A small image classifier, trained from scratch: trained on simulated stained blood smears.
Rows from block 6, named by matrix and row number. Rows with one number belong to one channel. Each number is 128 + 32 x the weight over its row's rms, rounded and kept within 0 to 255. All counts start at 0. Numbers have three digits each. After the name is the row's rms in percent of the matrix's.
# convs0: first 3x3 conv (model.blocks.6.convs.0.weight, 112x112x3x3), inputs 98-111, a 3x3 kernel for each
# convs1: second 3x3 conv (model.blocks.6.convs.1.weight, 112x112x3x3, transposed), outputs 98-111, a 3x3 kernel for each
convs0.29 110:146133132134112108069114099186128116181146129162109201142114171128126112111058088147119153152159119156182140120143124137121144167113124071149131073071147090097141161128130138126097137159113156156185149119082096112090113184093104093095134124089134113090043142127147135122156119158093108110139148114047166127120146154085157133121123148160155123143163156145140159177110151086141153
convs1.29 107:073156149142159100144115148157167152103081106115136132117128201169150191143160140121109085137151138097162124080162097108087191106149100077163172161110107137112153143188124123072138107154117092155124151193094098097166081097114198123111112122154125142147140113109102236147147094128168127127121196132162104176181175171178155191168071101108151176158164109139156178114122135101121174
convs0.30 100:107105099113142169133163132116162151104171082176203211124086104149091136079111134150155141115176133084115141119102123178135141094138152096170162167142232075061165173149147097117154130144180140156130067159118095124096127177165115188169147076160148103190136107095131134056142128169117123165142130094123153095118085096091149079109148114155140133143159171096128064111190160075219155
convs1.30 100:132185167155135063125145128102203179090153147135130164117101145106150095125176173132121080129141158141103038165166100123114136154100157098120156103149141130132127115124163143035083108166076130145184150117091151126147111076158139147142075069127163161174160094132122105160206158153130093173107107176099136080152077084062100146150100108064133170166166132065143030135184144103149143
convs0.31 106:122126157113131131155094189182148210151128159122148088137103102147128141131156131090106081158132129148150139092165123192089187092054089135161132133077169169118147168178116161120156095136154160127127116113128083168199120125182071135094165133105205107174064137117170104117162124153077087087129102157135064100107124117141090226070144128121139146137111147101125034102185095143141134
convs1.31 101:159125184102118104121157176187134126181123105164074127164123103121120149156113144181111142076175108095174148114111177110162124121129128128125124126142170162141151145084126149119120144128106158106190118187105048161120135088113189137131147110092066155079075126145130120111087153090094093160166109135134111123126167063193122094154201128131093165109120133114108120192069138140100142
convs0.32 103:147097106109174155139141137110148174116101155118128111142097142206133096134085148105110138116139147097142142175135117150209147178138156113188153181142130142157184124154117134106124096139132161099086112169162117135128145082169160121108131124075129090084168099143132111074134132121103134136133143144101144086110175119130146145066145192124115115141187123098154106102118142150131106
convs1.32 104:163109113132092127089168126087109144107132096120148110146175132167096200178099114172091172125147133172177162158150092120157087167076149115118090155129174115089172104134115118083162128133130115088104114128163159137115151120102106147164113161077103064117145204139172084140229151098107203094154120127143118104156138094123147114153153183071097078090135151177097137140128115132160104
convs0.33 099:071123141134100140125121094091109121123120121121176156130114147114185171171128160121115150092079188135158032093084163155137123110108143134186155146076123151108117137151131139069131098108137154102117124136086147081103154103137102154131153153090143099115189182128168108093157168149166107168130153148115121157165103171133128154146056155166128147062071106106142147100118099138155075
convs1.33 098:158069219107084172162144114113108052156139143164124139180168120090159146115154125097191138080126128103161164129154124121209161090143121116098131099112121105140096142091084128128195191143180113127161155101122088116124138085092138114114129179126033131123138180159149161120104173179130127115165140144105109177127122119145174113116164160113094110160091126168117096183148108134160150
convs0.34 107:171094109119167145117125124116097142187103205108145120174084114074081060092136128170145150165127091156144174102186167140134102175075145147127149059149132143060122171102151075154161155129161112144085114101110123148146095142106116112091120088087125113091113136123114115129138142108174128148153115101088123115172169106010088106135151110137149127135165105085138125176111094133082101
convs1.34 099:135145131142132151079147107195137120108116109110130115135143137145149162136113111134093157179089115127140147119113066115221152121143133074101152142084134151102142179138058078144113140117153137103174121143109083110176086129138096088135107135120110151165182115132134110140132089130130157144190115105151116119161149076129119139162072140136105097125154119196001135154114117153175100
convs0.35 110:154121121109127085123093107082136145129119131127121117126156091145148142144151146144144083112133118091119138125197083122151105108117084131095147098100166103090211082074173119221147131141148186090127135111107126071174142116143138176159076105153128113111121143100170115052145139135121113156106131112102147147115145122099098109138129126168089139174107123126141165096147131152165118
convs1.35 102:161133128130128116109078164131129148149148122133124075188112142115164143106097123102117189106141149136099153138132150083169170171184144093140157129115099079101151141147111083157125108155175122164089113086074184128095112060111139148155127153133149133158083072131111126130129084133133162146083129104118135120160121121151121119131095113215090167114130136132096092130102144193160144
convs0.36 103:126096125121132111140114128125143106129112130137132103182130075162145132142151120094114173080117134154186175100122151127164186157194136133062118145219169229255219120140153091155100174125144108137207165141144080169076140047121125145146095121104236138100240173131172168164113087123097146129101124137095144124080095136100092089139104104078113115117093107122109106125143074170150173
convs1.36 103:091140152124131117172122143162143139138090157149075124109110128202064117079153144107057122164171182156177155124103131156111125158111192093102166124129117161056113107107172051129130139105114114143104112087110109108121159161177135163095147116159105135060191114109104131105115126134173196131148086113136117124134112101129099165102135103166062192188146121110077162116129182114093169
convs0.37 105:130116126168122124112158119151089068110101094101198099093121136122151168201119114168160132109119113128122188094138122123147086119098167127098184148109170133098141159120073126155130113087117146147126110096245151149137099128115165124136069114156134113166077137144103176095169095136097129130154116095191133149188105119100120156119139127127102148093086092140083129122110173138141182
convs1.37 098:143169210124113153102146141094145146154112157122168172125175109124093162181109113119160148122109115164108075126112102113144123113100107062133096124157155132099035109074080117153143075191102073179136127141122086145118036107141170088095133111085103139139087096162119152122038126105107157140113116150148053150123124169073150156091122113199103155104182183150068117117069096146099169
convs0.38 104:160113153100096119144161108152160163078119146198096106114145144206110123175131080147139121162130156087172111130128118134144108166083179084117134074108156130171126096130143147108150125140143157134068147166118123126107076125152181138119122142125125116149104125118209120163052111141098109106120127135086099101129119171113147156156170138122160148128167109155070132124094124123110130
convs1.38 101:138151136132122139143126132132114152119142136107112084166151112087117140152097135124162125119125142204162181158086145178130137118173147098174137097110154169139154152112120120091145139167181098118131164110076060133097117131145173113204172094110079092167193181103091119123089120108096154118142176109176109145165116094116149137076115181094062074112137160110154112145042064144174118
convs0.39 102:148135135131107136155084090175093129175048107171093133130139122104195193115117161162128142103130209122176154109177124133132117113080124148177129130147153148174165142153113142128102157134110156106087121159211073155106165151113134157143163179144099197136153133119137106109139109147111120171127134119131159160153152100104131164151093122151120161070102103128066111193088135141144107
convs1.39 101:206114144174104085155105154141099139108104153107090104140080174121122113105142128105108153075090130105100130106144129119157096147173144171184079132140146119134116087112160099133135109098090160145136101104143114134131204151128118128072159167103082158175091117144144100093078084070163133160132160128142131141119067097135156165139154174075091166106113087061128131136131079068111109